A small segmentation model, trained from scratch.
Model: 10.6M parameters, encoder widths [80, 160, 320], decoder activation silu, decoder widths [48, 96, 96, 96].
Training: soap at rate 0.0026, 5300 steps, batches of 48, held-out accuracy 99%.
Data: trained on drawn human figures in many poses, 195000 training examples, 1.3 epochs.
Rows from block 7 of the encoder of a small segmentation model, named by matrix and row number. Rows with one number belong to one neuron. Each number is 128 + 32 x the weight over its row's rms, rounded and kept within 0 to 255. All counts start at 0. Numbers have three digits each.
After each neuron's rows are labels from the 100 images, of 14976, where the neuron reaches its highest value: "top examples" is what is common among them. Only what is clearly more common there than usual is listed. The data: drawn human figures in many poses. In brackets: how many of the 100, against the usual share in percent.
# fc1: MLP up (encoder.blocks.7.mlp.fc1.weight, 960x160), inputs 0-159
# fc2: MLP down (encoder.blocks.7.mlp.fc2.weight, 160x960, transposed), outputs 0-159

fc1.137:168135151150098145136120079138069095105146124078140094131203146146154152149138124104077153124121091058148104133190095170086119141114140091140101134141094072159149140159081147045145164144161088117158139156119130123047110106131214125135094089073103156130167160203120068115139101108116094184133149095128184164125152144184135132108143100112105144183160127181144206100152138140155151102122049162197143147136124161133143158111138154134142163126179110076121112125147157145147108133133141
fc2.137:102120140066141118133078072085154117137114133133083127125094121170069140105118151097132111094125206128100135094151179171138114131179184192137175105171110125143120160153182081086087104189105113136066148134126178174129114210133153147127086063113150139127151098159144093145084107106142157056136098180118146068106141136119138137160135133186134100090112142114150129157137145106157075139137175137098066116095161211118153120149152073130127079133086144140138105185146122135100130183105161
top examples: thin (60 vs 31.1)

fc1.488:105076157121101147165160089159122101116065137080132076010145110076110179056100107133143136171148157165137147147137134136115203156136098123088118130127091115162141068135086132086141110128152112167115100161107120125139125122151139165096159074095111141167098116169159158145130110105084141167143122114112134154120132130138065131120151125080135174168099197144142094136105147137110137211119090156109145075176091146116139064170141125171144081126104173127162144114125062120128071181189154
fc2.488:132134129145134069126082135101153144150195138152107171185126119139071090225135134108121117082102162083097127138145109170104079093100125161166133117105168134106087166087199107144125140104110131108117147110148121104133145113100109109157076130160130134101160100072108144142128147123164153106113101108161141099114069106099181142154131090161140099118160076102097141123128074082122139028174175057164164181060131105120157173071110142098150167143125101169149140149125179098138176070108094
top examples: black trousers (32 vs 8.6); black top (31 vs 8.1)

fc1.461:090152144142118122108105130118122135111092134132099128116131115172123071088108128089137104133157123094155194116107146135164106084112118177148125118071105164115140099135165099112127136149127140170081116150156114110126131157141151183114128164127115159068128078139134069175036128145128158089087139184124124158133141097136144154151140149154092203115060094140074093146107116142149082118147184100168122055160075158087096135178074153151101143080085133129143148133093083198027122131195177
fc2.461:108159129163099118073124162114121100143110127111178085093117135159122111139140162151081110134120177095132080151080109087103156142138107144124131136177116107144140142076136153114151076142112096074132107049090105144109157062134124156167173095064105141157119162088156064123145113079127102110215180098162150076151106169154081098112171073125145114121119143157157111138131092086107175112151089147088198161098140086162112121073119138072133128204128119112094129103172164097203137175119157
top examples: star jump (34 vs 6.2)

fc1.232:145131108115058112119173145079105108148184158129124159153107071158154123138088123130084101145122108105100155097157082135178115140154118155081081139173168115144128077147087142119152197139140160041151125149123095158124124109114172135176165082136124153105090133131189115185155128144044127160119124073101132128218115141169073164152123092150100149088090116218140147107144086120094116138152106118140100054104142120159126152121130136143102174139066064129094095157127139166107149168132089
fc2.232:132155148144132107088057153116153161173083165138206106117103135171087085153112137090062120120157165109141121168156078163102120107074184158128141081111154141136116111114133093105106069167053135068119103141128117118118108116133178071122123144150161144135098108135083124133173173082115134096158146106108130090056136138084083185114192128120078117132093138126100143210112147156100092179119171136075140137132197137150105090123082149140137120105084121162146129152145123172150129100088209
top examples: thin (85 vs 31.1)

fc1.546:117128123178111069169141062115086136168094128071162106150103131126188139156101097149152112127140127128118120163158154109128153081146090128185047139112191133207122058143160147116056133113082125103112127140184113179138133179131104157154160165144118118080121095142111138153150128055090103092158131151134136198095117091098111105139136165113146121118150149152107108127157052050125117123110075144074100175159151152115078132129160172169139188127159082133149173123117124158071096119116134
fc2.546:120137135112144099097091112149150129155129129208105173128127141096175085058093136193090165179162171163093123116160119112088160115087179131116158115153079063038126093106156133144147113117187142156122171159145158141071074092114083082159083153178153197101104143151147111086116120127160132136141119121106178092133069124121117164109117105136128130156121124120098084094141142125173128117099132195124135081135101093191117213122186139157144098118152121135130150064089140080096117156152138
top examples: star jump (43 vs 6.2)

fc1.391:113132132170056130128100109144164103144150176073097073142143100082112121113168148106120165119122107157129156128097135143127095102135146149096087079109177076103111100134114145134128132116164072161097114124077082157118135158065124148095146091149140115105087162108150141068096094101156087096120103130156136133177045159130191112088105141146192159141126085130142106129127025122137145115140123123076134161147116087149102166128076157113161147156151084124118104095164090040192092057174097
fc2.391:132142183150149103149151111140108139174174079105142088114187108116098152109113167117162169101071170141142130136120096066188166141141093145111120069122127151161159170145090131114143097139121102141140134169137233095122150093163125153119121176113083180135194044075149136117121112106079135174209126114157138091161131156066084140117110114144131154110098113123110160128103143088151174099141119148118121149152115130182188215123118123147116142116113161129078174057080146133151085129168124
top examples: star jump (34 vs 6.2); walking (32 vs 6.5)

fc1.678:101110127128147066145126098084121101078075137143106086090094092054178108107155094083144152153150139125129129110172070086120147154111131151114114174105142090146122114170096205178113091120196139126166184100141114150127084130115129081127140127118077175061146121184143135149183117128118180141158120131099185168137103121100167149101156145068113139110125150143134102135138184166075158125122165112144051169159150124148141171251126132143128116149132160115133114106157156191170106106133147
fc2.678:139134134175128140137168189158112159200174116139162149183163134179087164139069153159128121130142137143114133149140170141153112085113131145174129064140128189088107134090162046073125152136083137154093102166124136101119183077144120181115129133146191078162093136076127109117107164085139100100079138104162083092102127111155092113162082100163182110163175124121150143122123110070155142126136102136135202054125083115118171082052152125109120133102134092168150149124106128068110166121137150
top examples: black trousers (30 vs 8.6)

fc1.453:145146120110186108130105126114115104121085118131155109118142159103105137184164173169144160137079133189144105125146145159173145079086124129084179191155144113144176015123109167109116182154118105187174104092102101127121146137157178171175089091095052108088120161102136095137095122107089100108136136106148182162083125164144048113163128112146142169116121145190152126096145155094112139090132121121183134112135141122143135205135164142088147137142070178140114126075122165123155171145180160
fc2.453:087126152112080105115137111091117166139166121134099129120153128126140111054080078086133133134136153093081182125108159096096119174166152143173107095122101170114065198124111127146179071107123165086094161168162183116110136151095093118115170143104210117176172101168129158147137124121180149140128080174118081076143146106109183186100135126118120120162086145061091127155131102125156127182144179165118159168144131125127103062142142147145153121107167056148176149157129096115105091132106205
top examples: black trousers (30 vs 8.6)

fc1.705:094097131130108120080114104085164136073174159141138067116136147135149141154172101114092139161168109181140129110195119135125140146088144091145107159153110079130115173152113169087108120122164141101167103125133162142107184082152121127136184076105193177196137065096097147153134129124108174118021132145182081079115162150135174104137124144146142086119110172130141157108092129168140123113114115108136073116192126114125199063102174183112109142133182206107164153128125111121112087148118156
fc2.705:088132118156164078199117115092102155148095075089098148146113103147124125125083154146164090160107161108102120150097093112203118137205171118122118119165105180101145100115083115147129129126133067148110164075153151098116099119121116194131111183115086087079159187161177088074132134096147118128182097137130112178112129142109114132147098106135107161044136105119168103109149129091155133105154128141144165127138110158102080154149101092095219109140036101134133111145183116126168131184176090
top examples: splits (27 vs 6.2)

fc1.366:095073122134144127099168107143086143175189107191114154154132148111151175062126105150155100088167212159147156129128097091157116147155124099143118144244123126124085160159082193106131154086097080110100097091124159100090116124158144169102144080107120122175118128121105151159128151113144204170075088117086121117152109128110070197178134134150131126108123175121095094108081147107155140146145108118136089070126129189151173164141135095124150099170109095149133092208098123127116113109126115
fc2.366:092182127102150108139101063011145132089117150098159111165066102099156071208122148106114119149110141137134136134161138201134142114064162162161115099059072132120167106115172089154156177123141154102110162103125144168142157138107158120109093118116144183094164141103096087115130142159133089132159157191171099136119101134100118083121092101077167154079164102148190143118130118083130115106144138104145162129102098125161073157115134146171104150103142122106141175062178090150127136130092070
top examples: black top (26 vs 8.1)

fc1.363:059125157090141093124146081099125131189157112151127145075028112157111105121146103114101085112156151179147119107101108135125134179106174168114198043103127093093153143139128108157076122148082128161145087122142083176158130165096141130198132157134194119067149102140119143163137151162115085088130152163122105069076169079105190135105168154121136146132150104113142079085120123151143111083108138097119105143183108134070145075083137099132125087143138132123131141108134098178068136153151068
fc2.363:202140134133114133107155076163114128097110108090100235142154080095111148089121117136115169150143140130095143125100124092174154101169080126075114149196178203150121151099169181090127166123159089143174130142106130056070142066109128146124115134124115165171146183128116137087112127052111121146132105101120127164105101151118131137111171096087063083097109160156126096124130152141156135172097130144147119112173136089145113106147110115128159106167061094092054150151077161096140071107108162
top examples: stocky (70 vs 31.6)

fc1.390:136087149086151140113113093141109102101052120115148133056135141108152124029192078163077090148113148087105145142143125095067122108131123158097126190160166138123119176097135143137140058103172108147063123175115160147119114104178133149090109045140141173160074154173132155133138132145133166122117092052133131121116145135120108123167153109049102125142119159113121085128158171173066157103198136148157096117139100083091150160128155106118173138105147170151084125154137075127154145140117166
fc2.390:141163122189096130142102169115159152156200136180135123191139133109089113245096140027147086083096190133126143147135117172099123171095149155116101087083078099110094091139120117100140168127131170130148099101130112118105160177104153098146130170112112092117163106093144130104122148108077106115093147154126129128136101087125117137118093105181123146153150136122132163155124101044171084101060187073106156121115155153124090095117085124143149128138086094147174139110084179142107147086149079
top examples: black trousers (35 vs 8.6); black top (26 vs 8.1)

fc1.424:159109138116067147117116074074147150092141135092106097143121101144107111097128150122111153112121165137102181165195109125156091084121127120135135104230124146144166155133139152074158194136143130140130146066119175140101163112171067124109158085082128123156091143121099124145087159118167161122129092091147122140116151129143104112197150111150130099116126155140157115050136219139152114141118180125105072159067132108073159198102138168125123110154085094140137104209136165066125125147071181
fc2.424:088150139067164120162094120043129089196189149119147143136135141127149144106101149101175084159157135132119094098182092120096201163157165163095146124147061124136181112116070095133121135117152141113149145099124160157084145172120196084081104098068139133138134149136147134083133131098130113114090129148145157110074132121180169169140179133163172176133124122155140149133118128063115093124114106100178146130107094120178070133132098167154150139068064176113163144099187086113086111186120098
top examples: splits (25 vs 6.2)

fc1.47:111118129179091112096100121081071132145136116077128103154128153097149140091025150155086165199133097103124176120118142122160086104116152158119105174114118099093154149074148105123105130118097130167160095163081153161102160195153148115146133143154084112164132136145097088101159110120161127063125183205152135150107180087124094145124134091091128064143158110116063141146088070111150110147143095198087064171159099134115146102128120179173089157140113086054118146164112144140141117146161117
fc2.47:156147147139135132136072076122157108142160130179155155171147145059132123155120143151087133078088208157152094131103074051143140118134162120126135119146162102157094181134158124167097104156133161116128136134156147160169109055107109148129158135161127135112117127111133077093120178102107154099178090087104102101226098165166119104143153137186122149119113125157171127135107129106147134088084084153116118115127130070185103222128092167106180110089124124200038119097130089132120110122127163
top examples: thin (77 vs 31.1)

fc1.139:065061109079124154191154174126098159091108086089151152122115114171103118101060125114135085071093147085152123080053103147099155141111119154099113130175155113106131099116136083100124134156053158183059089122096217131131123151097175128119124164147128112144144113097110182128166147123091120096104125135074170124087126136085105116132099165174150074114101133127143074096143181132161155142131120096100084136147107105094145161137092145149136163153142114065108137071086130113124214162136114
fc2.139:123143122187141146149125079115175075135155113104098066150123091152117136091146089138078084148120125076110106114167152145162132052140113082163137119119122191120163127170117210108118086177154099080101167142140083120143090117152132107142120107134102119124141118113167133165111133140123158114099110113181111183079125100217141145142174097142162105097156107149174146128099064121093145085172117149158094126071090158118084091154091113136149111103110140170198126144169108138186035190122124
top examples: splits (31 vs 6.2)

fc1.361:109078135165125147150161127136075093115056143098141095150118122135156158090142163141118125126116115128144084159160071139141181148120118126100141167115138130107153103123119141153155111139124077085183144122091149122118160196150138167147188046119150069095107116162143113123094109108171100103109109128125189175102143157167033103130106123086126140153124123179160097114154137117114178048125185124141135106150136129096111161206145164092157148101080214086142121144110150063184183114130075
fc2.361:108170123113162110076094140141178116141140135143151136131124138126095110139109092135096114138109193103083177077107198113154082094126193154165135117121120189164082097141153112101102151101144162158081121127132117097142118095103143083083106204090130149137187138083101144142134132099102133100120113143119048122165133097106199164093143126155139155135107094085102166156157069145106141176114112150093130132092150104182086091051125131158161143103141022158144130175146072164100077160095151
top examples: white top (29 vs 8.6)

fc1.337:092150173043100085139165120049167133149155089112116127163111116098174160139134127100119117105167162179144144066158163161108159079108145134135166110113138127133079112142109131182093126121130182159187108160136131104109180152148146116167156092107084127148140127142128185166115144110178139088128103177123143160070151071147114129065100091165119089101179110154132085169091149153167145132212083163150108088179096129195158169139154159138126087130108132085122100081160145151074158123157095
fc2.337:131155085186213110103104072148085164171167116108138090110155152105115128120060164125141066190157201153101154127121072133123145154114131123126103129101141168155112151106096177097121099134059103128149161116148119173104117106168119181103131146062170138167111129128145103089158107117128123161199120072144104141133140158161179167124117116131070138116133160199101062098098099128112142111112096109122172179141158113119068150089119103105170134162116115116059166108066114122190109092125129
top examples: splits (26 vs 6.2)

fc1.175:115122126107116125142121101163158159128105127092166126182090132102132117168150120088119072115086101102123129182196188108099084128118092141153077159082145098148127094094195140141120127090108075161085113128057121083165120090113103095170162159087158106152127098057083150144087114102153049111108116141153103147108150121121152121097124115123089106109165097107104152115158073123155146121045124100055183192141096119134145064094099095152113095180185157089155163070135139144121091120138158
fc2.175:124134130125121093131137097062114113171126094131124126174141086114203141107126112093132137121172198127128177076112113178170120168135128148134127107085076111089075127134103161093146132103098097096162160113154125176094137165100109059126083114136101146114146098165112149145162183068123157126161185082170120055134147085148148167132151044105113101100090176133104113077170099078150096139124075175130094096122126133156087145182154146072118139140090097186108138120163116134157140212104104
top examples: stocky (65 vs 31.6); star jump (31 vs 6.2)

fc1.490:147190146125180081123085163158184112150131149085122116132165153093085132130103116130112154114146141112173129174151106106166149138062148122113162156113108144129099092155155127133097114061159203128150142036159159124085196146117157118179148108072056179108147094136129122150115149097149094130113114144121168115128147094119061141154168138142125174129112129129121099162090149165122082122171101095125149165182121166146175140162136143168149175145118172128153091116068146212210090118101177
fc2.490:095079118138080144153179092091040183160133085146113099075080115133192137121152149129145116155143171164083128118125132117066156147175066130140115089146109099087154163142094107168169149182094062132116161226144124130191111137155111120090146128152180099144106117138152112107154120132129158106110109134121099138116099160141178135115107116111142103126137150127135138104163098109165128167081151169134141079126131061117078123133099134078149097104141074156091130070175141067101207149177089
top examples: thin (70 vs 31.1)

fc1.243:159190116154082124134122102103131079165080124165108045089094120144154187146148132155207108150099117137119138156102068122129114129123150142115122092131160119146172105145105138099107187110095121117142086102069064134131204109166194178155131150117100161154126097169107123070156141090095138168143179135079180161116170130160143107180097100115075101142075162142120096101140122180141086150140082176136141148146103091113147130103146134123131188091076159154200133131108167114085185105143127
fc2.243:108080149122138129104083124140092155136142170129090175145153131130102088104092106089069168127119162119166130099189166164083147140139119102097172181108107133095066109138153129170168036161144140131098134166159154133158110143098085090102113119118163123098143168110135131208081099149199152087159039107178124067119081116100106123094147115139154130124140130130140161136108141082109159144185192100152147080142145156170100139125133148111208073138118109135065157116134062129138094136084134
top examples: thin (63 vs 31.1)

fc1.71:098149120147121088106125143124088122129154078151108116143117165091105147112154113187102149098103157167136150128169107140139152131129045107133154142168127139165160168201095134164147084099173140137137117140119112090126211168158208115148113164131100126115130126121086103135135163110147167098067130149185198129122077096157072084182142111146123093071096117153122079047137093140099179153186163124105084143096144129095094133173167161177092101132093161091156113167085150157182097109147089
fc2.71:100116133121128148109145084097146079173130123118156114090106135147110114155074039178131112185116173084143149168127114064060136158142139156126061113072130097110112071101101131136145160150095096104140133134156074103134093089117091125193147101168140140123099131112165123079144114144166103130149143103133058162160159128127188098097134100117112155169153164128130183169134105141142112119121124138195166097189081104169143154089152141068170177123160080179063161072133125105095113127070158
top examples: star jump (40 vs 6.2)

fc1.621:102104142146144156156111110096142096137145132154142076133114128170106172123163183184152151157096129071121104120106130108137104185109130133148156100120130138103104050114156063126141158169119073121154103105066086109093139127159152171135118090156129148083135140082137111150147158074155091139110156148182187094107127121202104090140147112105208133150145085103103139116129099193159163086079103167175195134177134038113100146176154149104095163111177120051129151092118133107090141119162106
fc2.621:115128105077130128093138150158148129107093110131123160152169139101134122122116070099093128060143224170121115106134136121115162068150177148095135191122112118128127151144139143154127130111160187180099178105169187093195099136092163105115148176100133093158138114165105150111109102118127160092161111125061071169166141186076125184090173148141078113077070165099153155101119113095101121104156191065117081133095170149140110105128110143150137084109093142161093098158124151101141099155056162
top examples: white top (26 vs 8.6)

fc1.718:133166114086157102138098157201117142100099158147137098063132133127147151133151146109112143110064132121105132094116152101141069112100100117155172190146094118122137090167143112179108110071126119172109105126095149150094099107139177113156106120091067101144069125157131154116077127127066102178070125091069141091116123123098120131136112122106130122106085158137086134142146215107051111099091140146106111095158037141096083073078094094093132106103140193133188147131079165078148105126180132
fc2.718:078091117173093102137123102128068154147160153105140169140138147078070097095127066083144096114094156069138163140177127189075128151144189144091112106110155088137119125143112092109161135133115117033141137138172143180139173132160134099120141137138203125146132130115130080187147160098111128134152118129144073128158092061124118143189123079141127120129194165117109146116140069117137127130125144115141130145150134072154090138206105116099206088150122112153088088089105085188159149121078173
top examples: black top (36 vs 8.1)

fc1.505:149173159084085181137125132192159162083117156154130135129094113154158124151116101081145114097131131091137130121175169164102104073140123075135139117129163099135079105085143171106164123073200079090121123138083119115103152086156223079176096145119111145088126137087126123163133129122089052137122105080129157120080161086151145150071130127112098124131137138129162072134144148152098121089070158064098146130121076168123064119097100063148085159099122159130089160048108116173134125138106157
fc2.505:124097156128113068162150094123128153179131127099165166187096157111123146118104139104094147084082156057102176151093114136160099168098130185112169085146110140110150132180123085116169091098124123113074175113193100161135141137088178088150126054138172182131089160178133096086156152084066123091127145097135070136146162072140098118180150112102164118117119067118118143170146076128158155128169112145134108125153138137169100097201134144069140123093075117145106049144120117142102092144113161
top examples: stocky (69 vs 31.6)

fc1.597:161098151135088103162112115073100094160146112161081058158175098138176174127143128153109151096114166118105191154149154127210091082165157113118128065196071104137161119133131157130113147102158071115144150056149134144111086087171105161178128077099086106142099131114096178150141126092131127135151164128121167139201131096130102126155125152113159116101144136109160100076113132092096153132129161120154123158161130105062203202143147137146086123147123123134092140128118106121062146198071168
fc2.597:126135130106174137133140127026172198114147138091101183149141137195146077164114146090169138161151199153119133120081079126079185146127152133131094151131078124109103126101075097097136143094162152078166144100080151120121151137150118124045152150117071138167141136159167176132119171142167122132115068158097145130137063129128100179167158133150156128071079171205140146128097142121177093121120126111123114104093109179168063129108113185135127111151100177129168141136145084128128143170146135
top examples: white top (25 vs 8.6)

fc1.658:171070091165128158097091104113100148160139114130118142127140162104161165056141146156113086121064148120115127094153118129126129154174108134194185129167144134145138136128132184106121125074072075104123085088144141089112168101122144162170154102080162070127125073118075095131099168102140195134100092168128080184093071172183064197186116145135079168124146133147139173083128127076156138129136116127145115155100082099120154234121131098117142140166119112113122161139169130148111109144145149
fc2.658:110182123066122109119190112095146088155115121110152108159124118129146080177138118095128125105179182140119150147101113132148118125105174148116088134096080110078124131147130107172116142147234191123138187134136133175140099174152138116068108090179113233138124179134137128131162133165130066100149126139159144052149167123077164105087100089108174083085110117158146097145158115155094101100139110105125157124156175182177079058124140132136128098130138094115159089132113121139167109130082071
top examples: white top (31 vs 8.6)

fc1.414:142091182090128077076151105094072122129092144109138103099136117162156067170154084180189159080126086150194122125188181149120108184115122127137066197157144147126083117119108121188169112111128127083139092140153192082116118138144151116119104130096085162129142138108112092112133102113136122089148128094150104098102205164145084161149126134133079130146135103197130154102134116190102131154170139132120079116200101097100120137115089078128102126124149118155092174103101143136122133194072056
fc2.414:137128124092074165133121154149126078127158103117156146168099151131101196139143152159165106142098209104083137161091085168077095098131127200137125127070168082090172111162141183084082172082112098171138115131138084107160081094115129087126119152193140134102089117160112134160125138122087126182118104158067166121133167077126120194134177164077102139134137116127090097140166053126158116076124070076105125127131138150155112135140180190135115136129145114105143091049121165159118112103137125
top examples: stocky (65 vs 31.6)

fc1.756:109080173160119134116157132146141136166186112166115154138152153116137160062141084117109139130133162130152121154163091114151136149109143079118107171216138152117100186131147223099129143116145138166112130128160146117081072158184122153118185076135109092153118123191110121164148068158109176126072102125113096079061124160130184195154159190136082123155093155138089104139129195093105140115147089092117095119178138147093192140152126142096107109116106095157144113146086121116161108094176186
fc2.756:114162119099147123132110092055101140080110123121109113169096088121152094166098179138141082117134144154110148150126144178115127091093166192148136082059074145084151082121124067130156139117123126076108134125115160143145162144104111121137019155131134189116166164064114138085146178119152090109177165181162131173146093107084046102109112065099159157102143129103180138127124080103147115142120170126149173150117054107159120113087112113130156129152145141103162134072148123169101147165084093
top examples: black trousers (25 vs 8.6)

fc1.399:117119125155102122128126117113158094091163127146154118099180158157093181130095144136197175118139105088165122112158148142140112039164112137108097126109107149153167086122130134129144154137114104095143162136117110177124175122116137180132232067082171136080143109131182130170106175127149145161096087165142128175157122144132030108187172118117168079131126147111139103149072127102149172131140186132138087112207141082104147132114133177172083143138172148132129115071132154131148220137129153
fc2.399:137124089079169150140119138126110140160129122120110117193155131092105144112128152145069096088125216111094140141129111089111147193122176145180178100123102111111084109134167113171130108130121169167084087106147126043148074169129145077111057174183112096138156137106073097118156154078131132090167143074101127043093127113098174126068138141151128185099110157150114131118185109147128132083147111191159144163109156167127087169113105096117136147093111066114083152175160110100161117126150120
top examples: thin (79 vs 31.1)

fc1.225:093101104138092092187073107115140105151117140126161146116109085103102136139184101105145103106094140104142087129148116111089140176111100137113119083103156129158191107079136131129140162093072118142038102143109218123089160132153144142154122184130112081146111138047064121166055110093100108082073103117186100111113085136132140159145146144090177146134174111117110132119153107122112061074129106114093122147104090115103089093112090100116108084171134075106190129181138072136097123110165078
fc2.225:122178120142141074141083128149102187188170144180113071182135187115153095084161152121110084108143163122176148153147143188103130125119126144138075139094168093093142103125099177102141106118075118173128143180107107138158101140152136121221066170140229114111123104160169128086098174120080130098173119058092119135135116110156156153139119091125128117134078162145122096143162095115115143117128165203058085169130130132142135182109100183113137108094113113176121122087092141146146155146139124
top examples: splits (30 vs 6.2); star jump (26 vs 6.2)

fc1.629:137155090106174135099173114105196153162126130144135171122088071133092109197123148147163137076080113151170153153165115129097153157079165122126171086156121072119152091146112132113123090111143091103135097091172089158099095104150166138144151151156164128095185104135108126170079189143093131128060143127157114074087174118148175103122145130121105165124185047129139096106144092179152130110122137043116099140189117112069162073124170071121096144079136115137135165103153080190109119127134119
fc2.629:122075138137095125205167094133051127112113092125084173139126165110135116081140078139088137138165175170084104135085081073162126127140093121064128159162167176160115197128168146136157180154145139154124149126151161095122102139072111172180110134121073184126094142102133107061136146106133105107175137101072059187141170191100143121171136181093092096123134154102147114143108156123157124150107092157118090100132137095152124082138076127118134131154095109077084089141110096084094089130101161
top examples: stocky (66 vs 31.6); walking (25 vs 6.5)

fc1.315:110157118146095164108066157106171139088109103089178100162070156181147041137141104077155072084145124154072172130176101142081138086109098114124136134172065138087129095123130105116157140124160138106133134136115083110118130100121128100092167159119138113155184109071098080144156142097103158152135112130125220070172142201149081142132123187131110182145152148144114138052098092144107094124039095104172132158159139080130118149158101066139120147106131111148097125104159114131148105137111154
fc2.315:101141120043103129105099141139124136206100125173152108139184127119171100072162105126142168154159162132123108113123123104127080099118140136135105140115137164152102052030116141149097190125068143120181096121064158131069078063104151103138158146104187101177110130139117106122144155115142079169139140087057130125137080156166105109132145132178117098199118115110090085140124151111102070099142131132081129111078155161141095117152128136108085195131161160148113146130176094126098182133162142
top examples: black trousers (30 vs 8.6)

fc1.222:165111109130164093118133126129135124105086111122116089117163163087117116144129103178101153145092166136087087089145085070121112089135179186090118113144152106133131111166095125181153114124112131090100167118136132155085118185101155095099142086103125106172155067120134105164078164172137162163103118102068157103107212163054171118203110180149149116140117200119121136140084056137140179105128109123147084108162132108113152094137118088159103124125144106171148107043119116168140095106039153
fc2.222:110134135071164115149100146104079165072140133161185119067126170131087167101124138117115142118159138153086070157164147109108128139118156191134100129086151076142123140080082116137091098138124101090136168183137142078146178171130144157139140129114125154119097127094163148161123187116150113131100121089151101100154087137092040135068146075156196224161070162100184161102100115151110136077072136165143136133072150125159140111056090117138117162150101146099160106079154136137156136139116088
top examples: thin (69 vs 31.1); kicking (26 vs 6.4)

fc1.43:136166150148121134124137131158137186132079120150188107143081145176109120060178153177134097147074131124143184191112119116156072071157101138159187051096138160097115093067109095127129158110152073169064123161138135089091147130121169136086181079133111094174143157126133172162126150129129181108145110132137130105131146108146128122148112100101120125101194120122160158077119096127144149092111151195145178118167158098038162132131112163127131131152088070153071132116098177136095168082129151
fc2.43:127134111083114182133089140097129066099167132097097136130217095099148150204097123079109130116151200152135110086128130092106175163100151127091065219144096067159109152169131186133160121151094154116176112121086144119164102165123140107175102170135111149109106123127098139108117115117150068105088146105136113128093122130128115124101158119122130137124044122146088121207151132113121131160136133064115080183106182179198087133147129128136082087105135156107185160160117118137144068145111130
top examples: white top (29 vs 8.6)

fc1.656:114112126162159177103100079123117184149114145071102143142148133162125231118154117174102106103171136163129112061149099152155109147142118158140134155177129172141094090111143132106114169115095121165111103117077111143096154173123112176119140193116166107091097097088137067154144126127170108112140166138107159187166099076166142173205144122140165161138106181154098128175116102125149090065222119135134148103087095180121133160148109162081132105191143114106147150138070080084112100120138098
fc2.656:201157105121110101087133097105149092179123151155147121107098122095146048092166116102119143163054168066129177167141141139129139064095137117152127101108146116134161168151137160161169095110149128099134137159133154090111122119136143145085117101106127170133173166175083159098115116109150115110130065147161083089125125163155060123072124114115085130150096110177116158097155113145136217166067129063152120153159156104224070159122127139188138162087161105139090117133157134160103153156083152
top examples: black trousers (26 vs 8.6)

fc1.373:096084160150123090126049150136069152136117119139156131147095108130152091141147130102139086119124129115166149127118151114112121167175132083124133119151128125131123117072220140091056160044099074049097138123151145146090104108108126176107141125101185147107123071146128180098117118081135092099163174180107090099162145150138089097153120156114122120127185093097138085113148136095067130156053104161108107142173086162138089074137123058165090114121196098141143118101135120088155078156097150
fc2.373:125200134070203182135147107147122136159094151119115097118117189065182083103091117164160118160111229143099161176166106138105140091093189143093118136077127098050095067097127097121140138101147128128141150200089151120090136124118167177159098182141130123160116117174117130140175102141171119078102160121127117094131117114112116136128126108126089168111164152121075102179125123083146151076116143078149125113126169131134078110099142184095185198085120105135094149135149148119115150096150122
top examples: star jump (43 vs 6.2)

fc1.615:079128111128170126156082056118115145110121091107158053119137066097101136103156156141166132110086089154125175172207116085154129115111080091159172146147145118093127113128069160068132075064125165086109155131135129140187108155178165106128120183142090099181131088136111131163117159062135170179117115081143107117164096145111130151182153090056087149138134178168174119126153133077117118117054112161137134146128075099134137088135106138127144096133152081161130157154084153109094143127083130
fc2.615:098101100182124057123104139116172111158193163124066178139203159109118094108110096078183176094140147166129103115123137151138110126035133112138113157056169120118111075127134120122129136121136110090120107177120158116139155094116127121192104089166105153135082113146144160142151129148111057115148094108093113096096147076131150100141164052183155063131139143105097194128097077129144101155164184114139124143144138120135129130116158104109149137098107202197174131106148135132152058120171105
top examples: star jump (30 vs 6.2)

fc1.70:135109116073089090149214157129106136108134092131135127094139103131145133125060090146092119167164165191128121113128092075076143078098114144082144078106104091123112154097098131065095115135091132144195132105152140143099097117092098127121108145119147152128096198111082167156102122166130120116155132164113104119065159093140162110061120156128132037130137180104120071086111180166155134127168095134118132080127113148118188095143153126174172082153135136116100111111173126132084166160117231
fc2.70:169126123096175116099098079099140176137157124089130117158138097081068105132109203134160169129154070107127095089118203169120153191175108124127208101055123153138148172140082125154116203085151131127148102138102104135115138097179123115091154136087076114113130098133127115100147110064168153143147160078138123133098123097176142129141114151142100174118124099146092105160104138156144149068122100018187131145127174054092158190115158146140118115096138110111120158149158121160151120123135106
top examples: splits (29 vs 6.2)